{
  "model": "image colorization model",
  "image_size": 32,
  "crop_scale_min": 1,
  "horizontal_flip": true,
  "color_jitter": 0.2,
  "loss": "l1",
  "kernel_size": 3,
  "stem": "single",
  "widths": [96],
  "optimizer": "muon",
  "muon_scale": "original",
  "momentum": 0.9,
  "max_steps": 22600,
  "final_lr_fraction": 0.1
}
Rows from block 9 of a small image colorization model, named by matrix and row number. Rows with one number belong to one channel. Each number is 500 + 50 x the weight over its row's rms, rounded and kept within 0 to 999. All counts start at 0. Numbers have three digits each.
After each channel's rows are labels from the 100 images, of 14976, where the channel reaches its highest value: "top examples" is what is common among them. Only what is clearly more common there than usual is listed. The data: pictures of board games with random positions, seen at a slant.
# convs0: first 3x3 conv (model.blocks.9.convs.0.weight, 96x96x3x3, each kernel summed), inputs 0-95
# convs1: second 3x3 conv (model.blocks.9.convs.1.weight, 96x96x3x3, transposed, each kernel summed), outputs 0-95

convs0.18:525533621478527453448542472504429540502516557442425501553495419495415490402561455516434386550432426494500412480416608546534529439501469583438560535519516503497496510467502463424536570583489485483509522516555419560525571513522529463491502492586498506554570545489469501526438503509500461390
convs1.18:428525519490496506509492542484502511445541506516509480516472505515544510537515460514433511483356506460618533458427571521501544575436632548552602502441518468529486431523476552542590571483505469586462544440475564457514372485445545500545461437589554507470471485460467458489512499365456506536
top examples: noughts and crosses

convs0.70:521545549498466497467494597556478614488540434535458549409413533417571545481454472471420499523487556512554429489504561505444413545549414499540487448491474529470470455522522434508447549435547428415556504511468529479422515571453363495552541489474440460502546419481542525401511463549460471477
convs1.70:588475498493527502542501479387511500470505545496494481414457477582478522478500566526556469473567512481589516440541476587496523521554538451532439583496440540467555513496440488440578446644424584595517580592527571438454564455455461490522417543481495540453459543441529466518577533495463513543
top examples: noughts and crosses

convs0.46:495473473463450460412538492623529419468528511543450520566426509489449557489514505510676441556547448490505669512484501450548476447461485467564526437432498506560437440432450477512488479498452448556599503435460444540491556546511556465467491498463494540613502490498500520546488518498440524497
convs1.46:519513538496464579503503593474460540607557571502502508535544479506475411468520544507459553528502508524458522512570514571502603485447617545499477516588543458598402491496561538517565378507544451486463429506498482544539544546453471481550467431436528514509514472541508604628457516562526554558
top examples: digit grid

convs0.24:524527519427532410498522507446519495390503498545546503488471555524451467468465499413500582496422566455451508571636455451532462471440474466464543330557484511478507447483526447538447585588486572526464485530454491492473425534543437600515507469461510445511444483490433586513476435529513563504
convs1.24:519413495518454550564447617549460462583513453481489559473540500444452531489546457561513475442557427549451503409349575490492507539518562525493527494519558544478529458479534464467521539464466461374534522538559502449452464537517496478471477520657526492472516505418491413395531446537526491486
top examples: digit grid

convs0.78:466471510462525465461577557487543544486526378637394482486499557470579475499430476534458493557519547480437479500587455437455465565524510489455525474392507448502501475512459500501403479368532529467544474439435419398482493487442532503560463518462546500449575462469445440519536450555570510468
convs1.78:482518472447560610483493402514514547504479437527490509482471519511508468484423481503492579377379455432517436550520473526427476482503561484498409536557614485455502513459432593522437471472456491482412440531565547476487456448523496377429488523472462548486497508506519620591453483481536540474
top examples: stones on a line grid

convs0.74:439473446524461556451515498478502415524534565575520514369547560499467412614521455526458445572539419505482454425508505534492441458504432519609517491488482501484577460453513494381606459465437506505505483497540494603468495560503534524404410580540528470534580475464485448477550515505521535469
convs1.74:539509516399513430502422477491453517488457521458441432534424389493538502372470476495458396420536515422491499494402477503524445489420499472403465557518437559471549515640506535473558497380552502462524556435486498490458491435500405474477536459450511539494443509522504489495454523514486414501
top examples: stones on a line grid

convs0.28:534466557467562507510447527429482582512504425533506455463461529523455432439443473496446423463451525544526510507540536557467485545520496619500432609582527603445478408466519608479615410508510491506501554436516571516534510508559396521511440528487440516527532476496464495443477477368489516462
convs1.28:511472454480578518465567526503473479430500480573443469465516489399515430576517585476513439473537565480466504495505494556558512396475512437547538434602424584499433561530518466460565520492565495526508415467403503392530527402589412474473516503421534504601504552472499470474489534525473446565
top examples: noughts and crosses

convs0.69:474509454406479519492445556577516442668517499565496438498451545458593483468441483534456556523425494559545557460505396560470547476432577518514498462464485534568431536440536437492533464590586493536561470455481413519496622563563445493473534481513506545479455493537458446481519492513473445460
convs1.69:489613468455515468544453458502457483575435536477547446511441433499454531455550391416463459475593546472539413503430508487468533475517541533500484545437483559470469481556429573421592515517492493486491564495427442493491525475435555516522458601548454518552478409549567557587497534399566550517
top examples: noughts and crosses

convs0.45:476484484462553458447524472545438565455517526538510462479519495482459492463481449460495554426502541500473470495517603437432487393545506452544462375438569588539385451507524418454551455467511548472530569499426481592585443489437545433562494502518502523536505467493380497455531613573513489471
convs1.45:394538539527517527512490542585481517447407478529576534462506569542575565562424475424538425530482477493485524543546501442550418442458503479521508552439413425554494474545523499462450496427554458444508578559508573521497475506521437573425518472513480539565442509514536515671545476534415529511
top examples: digit grid; noughts and crosses

convs0.94:497475391461474495494648559513507494504535465404554370529460528435496544549511536496480478524508560598468507439504557459484517503512462463403426460552421449523462505493501416460546538490514539554537492605531629458533549487503407483466485499503465500559477415462463482477517482392473433525
convs1.94:491517584639457504532388481456483468406552504470502472451513411430543460520403554450461553518465506483587440494560490525558412473486533500485508527616456570409506554565573489447537425532454484536434545497535516459505471559466547522507520484496524507474412512463480515530620449485505582526
top examples: nearly full; noughts and crosses; stones on a line grid

convs0.27:449485553460584531514447473480496441565500520501380459565503513577444585590426544443537388511457445586454466493542470406520584523490496518557478436546475567400482447490506482511500513458417499469494487527550553535415564491487549543485428515468596448507517499501555531501473608464568456550
convs1.27:458495485629432549589441523443550516537501460458519490423463484445336483510530479468425562505494548525458435455556566497464511486492505467503544503499413552444571450522538550533511549421486444523507530463523525473492435489474567493474461423591405527515487537581503494438424464438497383453
top examples: nearly full; digit grid; stones on a line grid

convs0.16:446447437485490605512477459443470420426450528485491481489387490488492602503448513507605498560466465489544521496527512657454468511427521483502506523500444484511459549492479492462498489510365477510522516602505453545467468521436460480488584540443515599411450545410462501618474537491518542492
convs1.16:530498499510432437428572502460483450515544512419459464453509487497503428487466473531416457421508504471522545561482576329475616514482524422460490500579484534447523522451500513436551516450462546418492415404497486472474473421464480504502454411524515390437484377468506520437518537461529496489
top examples: discs on a green board; discs in an upright rack

convs0.34:553497444567590384558551536564555528508493512491481540371451511523494527586496455393540467616455548602551492452480513426496435534510462467582440538516508464531574486501458544453464461574440529558504531481495462482500546618475540497464414496474523471520463472514518501448474523572455602502
convs1.34:448481527475488349466503437460490531498453470443499453280449540392536480463496406523471475461559480499497499513529507400511500476480430479495377464562406539471506508475490483505548511408491520436511491504508430499477499476471526510470383539514503473509537474462484580429520535477528563484
top examples: stones on a line grid

convs0.80:461470466509451507442473458530558532515456520574502479492458630462497438490486509500541535526473553472522535517468487467588444451533574407563475517447560429579468516393464471569491436517522538467566519476548526540513596404516562479461446475466555558495404508559523327557475525503489575489
convs1.80:583537484498469608427442471549445491469564609546564507572562547440483496521518540510444405551538532527540478587435492491468536538587443560453562479517495519458438540606514456467507550576553450420508422460447502510418457559464471441462528468548476410519552470461490395481514511547534508524
top examples: digit grid

convs0.26:551474519544517549473482460441488482535540555472465500432432516457463459412447472406500394522471553534434477467532452596557548553440377500517528635488466470482482538472443433446443538521438586504489563520531534518427568581513460465537513418593440516555437451548481525527499434509529491559
convs1.26:488514516404460587542585473531552501491509537493498559346476471441482501561553498558467541440532467463513511569470475473435508582470405534494457500467456497465489465441536560536434519451492452518446481552479501433512513248548505515450510465466546461447499544498476508451467515473516519460
top examples: stones on a line grid; nearly full

convs0.39:461584538451429498470487545542587467523425351452552486585471489418484445435521434560466448469505463533468544469513504489569444498487491491550491482514524543523586457640439494453454526537546564461478555462488507457451505578564546474429420466456544527541400469587532522457523486487450555448
convs1.39:439480539483543545372578473430501474472482405484484495547518460441474488521446544514461500410483500585538488462496402512491467478550470442521515623500542449455456363404488442465524532490449399489508509534501544353472560583454497524459515488499528463465504505575470543575516447512499445547
top examples: stones on a line grid; nearly full

convs0.63:444525489440463389475469529488503477517519572511556503402532474413493518444557467513451442599574567530480487520476559513516532505482492489549458466407472452463449472525492494530513523470639474454494446479499462488477563618506501506457512572494435561487505533515439698514463457455480411455
convs1.63:528552445493440587487504458436457478477497506497507554456490485469494507496461574517473568355466456407491466457409499500454459499541527529528526532522475505487482567519497587501348565511488505458504511446548496497444493360442426550433498425462511508466449486511499308533462496464519525511
top examples: noughts and crosses

convs0.23:480521533493506482414497391574503434522513517482455475512490470572508461465481496555551481494474467546539603459548537484633484474473528488566532392524469513582506471383394511413428442514435590469494488551545513539539585616473498496462428552483490590589454517464495454527526534508516546496
convs1.23:453521532553443589583491520543519541552600636514492516546526491567540521477571597487417565541469546488511575464582507518525536564593464438490629572503562443519501439491545555447536515523539468537484507539542517552568545644505542500536535532564521477520520458530495521536578492530496467489
top examples: discs in an upright rack; stones on a line grid

convs0.60:554547516430497490416598429437560456508483528494430492499500499469544536527451502447506498429455617627525437496481510480543455505570439569413545408495526436486455585547502455508579538496543431493515453463597505451480487445525536483496478547470542440536453569534549593493431425437508425517
convs1.60:592481436479468552574502526473489620440482544502484433505472504486463567478490393579586485503499446442490472476421507497382481503499449598466445565416485505522557405442460513462434475419488567527519550602458491580580454607491472552467476495495596522469522485482471444489528515528477487476
top examples: digit grid

convs0.86:468497464533526479487501438438628452494479512625480486408479515526511451517530497568502516530492460475496459439473394530495491385500486459500463506467524507547551533469539426508467494418509548478547574505632507568463439455547440578500501520506454410499466641517598461531623488508531485498
convs1.86:540448492596397510525482522561467599508476474451471603575491529454534445534602482464549495503562529411453491528457578588546523439419542477457498470491449479475573400528477500557575481578444505547497491478502482512513448511456560618477508550451586531467568390477525441499474470505449519532
top examples: noughts and crosses

convs0.38:481498536489550533513516473492542514450438426592470442760490506553516541510513534559457546439470538449515533521503496487460502519570506475416490345497502514499533535460460498608466521489529516543539486471496469488479497406518494580493454511491469425459528537532459403446520479477536561493
convs1.38:477495434439495500493527520462460488430393401505556489505528500476534510434451510515497463422479442489457493528456449504515470521522530478499509292489471478437496470503526520537469476524467479465493406500450427520506431341447495474494397501475470440502466495466537407348423506491520483507
top examples: digit grid

convs0.56:533480479595528588454480475534532476565476518468475329529468594451532469482467461580461494534497456506467536455441489456499507421474594570571504510380519412535490461482483470510409459508498458443484493488514557520545605436513554615555521498506416516543521526493453381492506471535476491470
convs1.56:482572486445548481534455471533445544526514566546583541450432491472473454661550498538511451472536514524458533534405575523599490493509494464530537501469424508564511490579585530501453564480446497542504534508486506542527426571523484436523559510407494507535484494629482378502587524500478419578
top examples: digit grid

convs0.79:560532606445539412488465594532512512407446429468487570573539479503517498547502598446503575458504530541509494512511527460505548595565488442435468515474460475442439449427472511536532564517513429427457480559507442599493482500500567480470512643486488567507500543405451443419470539547443509474
convs1.79:464551546470552633448375529521488603560487461480543531507476500399514532449462577569468520469459481455550515416439555559416572429481574514488485409552515498498528431484514424497537561544611504509549446459519471441495484489556438531486496450585468522460472550496520493392493518452496558506
top examples: digit grid

convs0.92:527594521528423450550475587491499587571499599506498551388465504503488484515500494564365462492481513549571525451549581450518548472486426544572476415523479531480579347462512531450498506491498540413490453494514535526477484521550576503508423543479460545475521508452432558398491508475498573516
convs1.92:474464511494499503423508451471486474475533457510552479502470489467540514409495627491516437455407479506533542509443456531436411427537542591579620520460632473460404511502472523561596513505401519467437514424456526482412469532492407538470512519457543503451422502576541487506581504471484478496
top examples: noughts and crosses

convs0.22:579562501427478356420468574541450523504473517467511496564473481524551464495507421473521569536488453484495522505489478610543492501489457511582448396486500530493468437326511471357547491482508528468432547519504515532503524425528496480465452506569551598571501492528499464519515526607478511463
convs1.22:410468417490409446562440423421547426454531467488449468503538482452454538474464500515581487454490469508463459467491525538502523407454471516512466422499498524495446528659533510474457455457531423501579584498514510427484527450490495485474610457470476531483507468423562485638464460480603521554
top examples: discs on a green board; nearly full

convs0.48:521449535431490476485482529575492456539484427470562502539428474464506520575508559411567554553563504558511591531364490453459452568552480468484381416524545458464507518431426434497496418501519471504621477568498462523492566507415503521521508535524481503552436626514477541508441500504435540535
convs1.48:339523460491483640452474503574477497518527493462532436577543520561524489498532568477496533642435540456540530479539481521461568494513512512545534498529565483523524536477534516563504561475528374461485515475468656459495449432429481527590556444531494518526497502553535568483547542525444501537
top examples: digit grid

convs0.84:524499560442493472481510493541485452513497501493486534544413541588497611415511476564527578575521473475518490511511534487559537528465518487511480385506459540527397523418409463499506503625432570482478474480526555587505551572525481529447491525578478525650502532532518349511537477566524518493
convs1.84:455512539436496635570441630488516509539535613595519448564498514498468439558523532484521437519491464534529585573523544539513449559498530559517514578477572526470542511537515517446580484496540455588542472517571575597482507531473525559443513450433464525525440517534497519620522467503551497580
top examples: stones on a line grid

convs0.43:460580482542501475493585507405555463453443545482425511547559464585513429514382548534502515466501425513484528499458593591493574457521489536468399517442477452515427529438500547497535537477535456466440494546458473500480495485474564375593576536495569502488595472441525538504549416515404503510
convs1.43:494537519411528455489444429440512558536533505509578469453498485475541405356573570496548510568480581426552479541522521393509468483527491513549497367452493521526492496546583594484515445450502495466578547511480556543419499555481445507470489432484555578490458515383485472462427467487446496477
top examples: noughts and crosses

convs0.53:561477579443560508457450558548556508439484503448485494515503432475469506540572438533512497541488507429544536522479552455516526522483490521397485459505436507538545474405393450544458435576427485457561444495459446560468503551497511516483496504646438462463535475453405443445580518584450470367
convs1.53:545509437558514464439549501429376583475419456570483533587416594573514486498510512461534477546495424532544468508461579483511508495492573475452550561490537478497482507464560417531443566468483544532587481535457462488562521550359449457515531460510516615559503401539553511515434482511461502457
top examples: digit grid

convs0.33:503495544463437479440395523468527550525500516497449516490505544614570494526480443477576482548552463501470503495469581563531568475448473500610483550514530484428460450480384528529454437546462551507464491579458353546532631486481555481543505473501467496527595576476469419559427534506547459498
convs1.33:544501434537499506640513526507492470544561563553449624512474542466414509486562502394458459565450502463438526474455505524503447433511478439464611521556426488545389493571512460491508543486482492589515525525499515529599445559474459475562531517522430556532525493429431391579528529490503531526
top examples: stones on a line grid

convs0.52:449540435510471498626423467546464459469486453483512576479548477538495570454474559438569417434418417521517444458538491527475542494489414467522469506467536552452440493420614520489536541432628529548530526519566561565554509527524552484519436539490518537471514479528499441430487400468445429423
convs1.52:551503535467528439506470512541456439481610576441458436502496414462466394529491518588436440477462566545479577494444598480454618450460515488466462486510458433488512491543354471497448550486446480551521490434414458561472515514479504493472503445503498569563574432521538453412431527534540528488
top examples: digit grid

convs0.93:528563517522456446462371541425530570547382381514443569460456495470529509526525519485568466446527478514492518469513482460524509487483449495568602506495467529650427519476462585497450521528497443505509510460455562524526486485545496491512599540411542557521548497572526515481488366509494425571
convs1.93:414492452462447589473575510463474440504474430483457506395471596446548597517482502462544540555566557550468491497591441538526463527505481448508536550531518465481516494551530492505494518532397487471584566480434493449428493457475520481512502535485551627537463498435510598426524488432369566446
top examples: stones on a line grid

convs0.1:516476466510533444499539556499568540523511359483487548480431542450507521460500451514531469451548490537573554488559478532464543550548488538651469372515519543529480525422498499459542527536444510503496403573558495482491462521592458480422469560499580530611419513488517455440498497643508514531
convs1.1:472505506522565609539535531531471419523517388508528440572553474479566476594525515458467479594558563530525529442556520444576456497558533482546523609515472497536546513411493479529463477565525456454531529518497586512434514559415561423549556536535495492364568506559505552561542529573541513495
top examples: stones on a line grid; nearly full

convs0.73:498454547478412539501506627516481520560441466485485544502492569588517537504423397480537523481507486602447584492507563562431516497481602500520445470535497424411475465454392524460525570491418484523420393449567489504493424530519510511481438434481542462563550499569486436495453535420524513491
convs1.73:638472433489519529529501507408459517544461544455595472545584513492576470493580451533456547526457439489480488501432424418526442443508496509536438467529564519464492530405579478529461394424518520471430476551466518394517500508455483549478503461518491365559469478546477562529575500474464413501
top examples: stones on a line grid; nearly full

convs0.32:483448542490516450438535524504538469402523461473478490444516424473557510501507534472445551506499488512456440457479483420507459462527527489610544439458481477431562566534518504473566494526509385518493616495501626547495616545527438610528535538422405546590470497582483488485515446435475452573
convs1.32:525520481459456484574529479501416491452478433564483492566546536482463494647454487494454375451534536434550501435465449357570465442464492501503523502547494479532465506587378495424589520555566444437424494473533513486453477489492433505524526514506447481568470534530527563507524498466420410539
top examples: discs on a green board

convs0.11:567467540422550559427508578492498478486409570442508499422400510566503492497500542522487493452625545513496444496450554391426465573467497553454456481474412567504560527389599494523489471530502488502485505523507522582450527480532555530469565552480478479569496449540546538371440480473475530568
convs1.11:557431530458510567472519520455474470554394527537454556450517515532468543513478482462501497559508504543526434506492521489540477495533462541470563443538457508459506522708510468486495459424564445442447465497512407661463528494541493477441373460494461520473505584462480557418457517498540430474
top examples: discs in an upright rack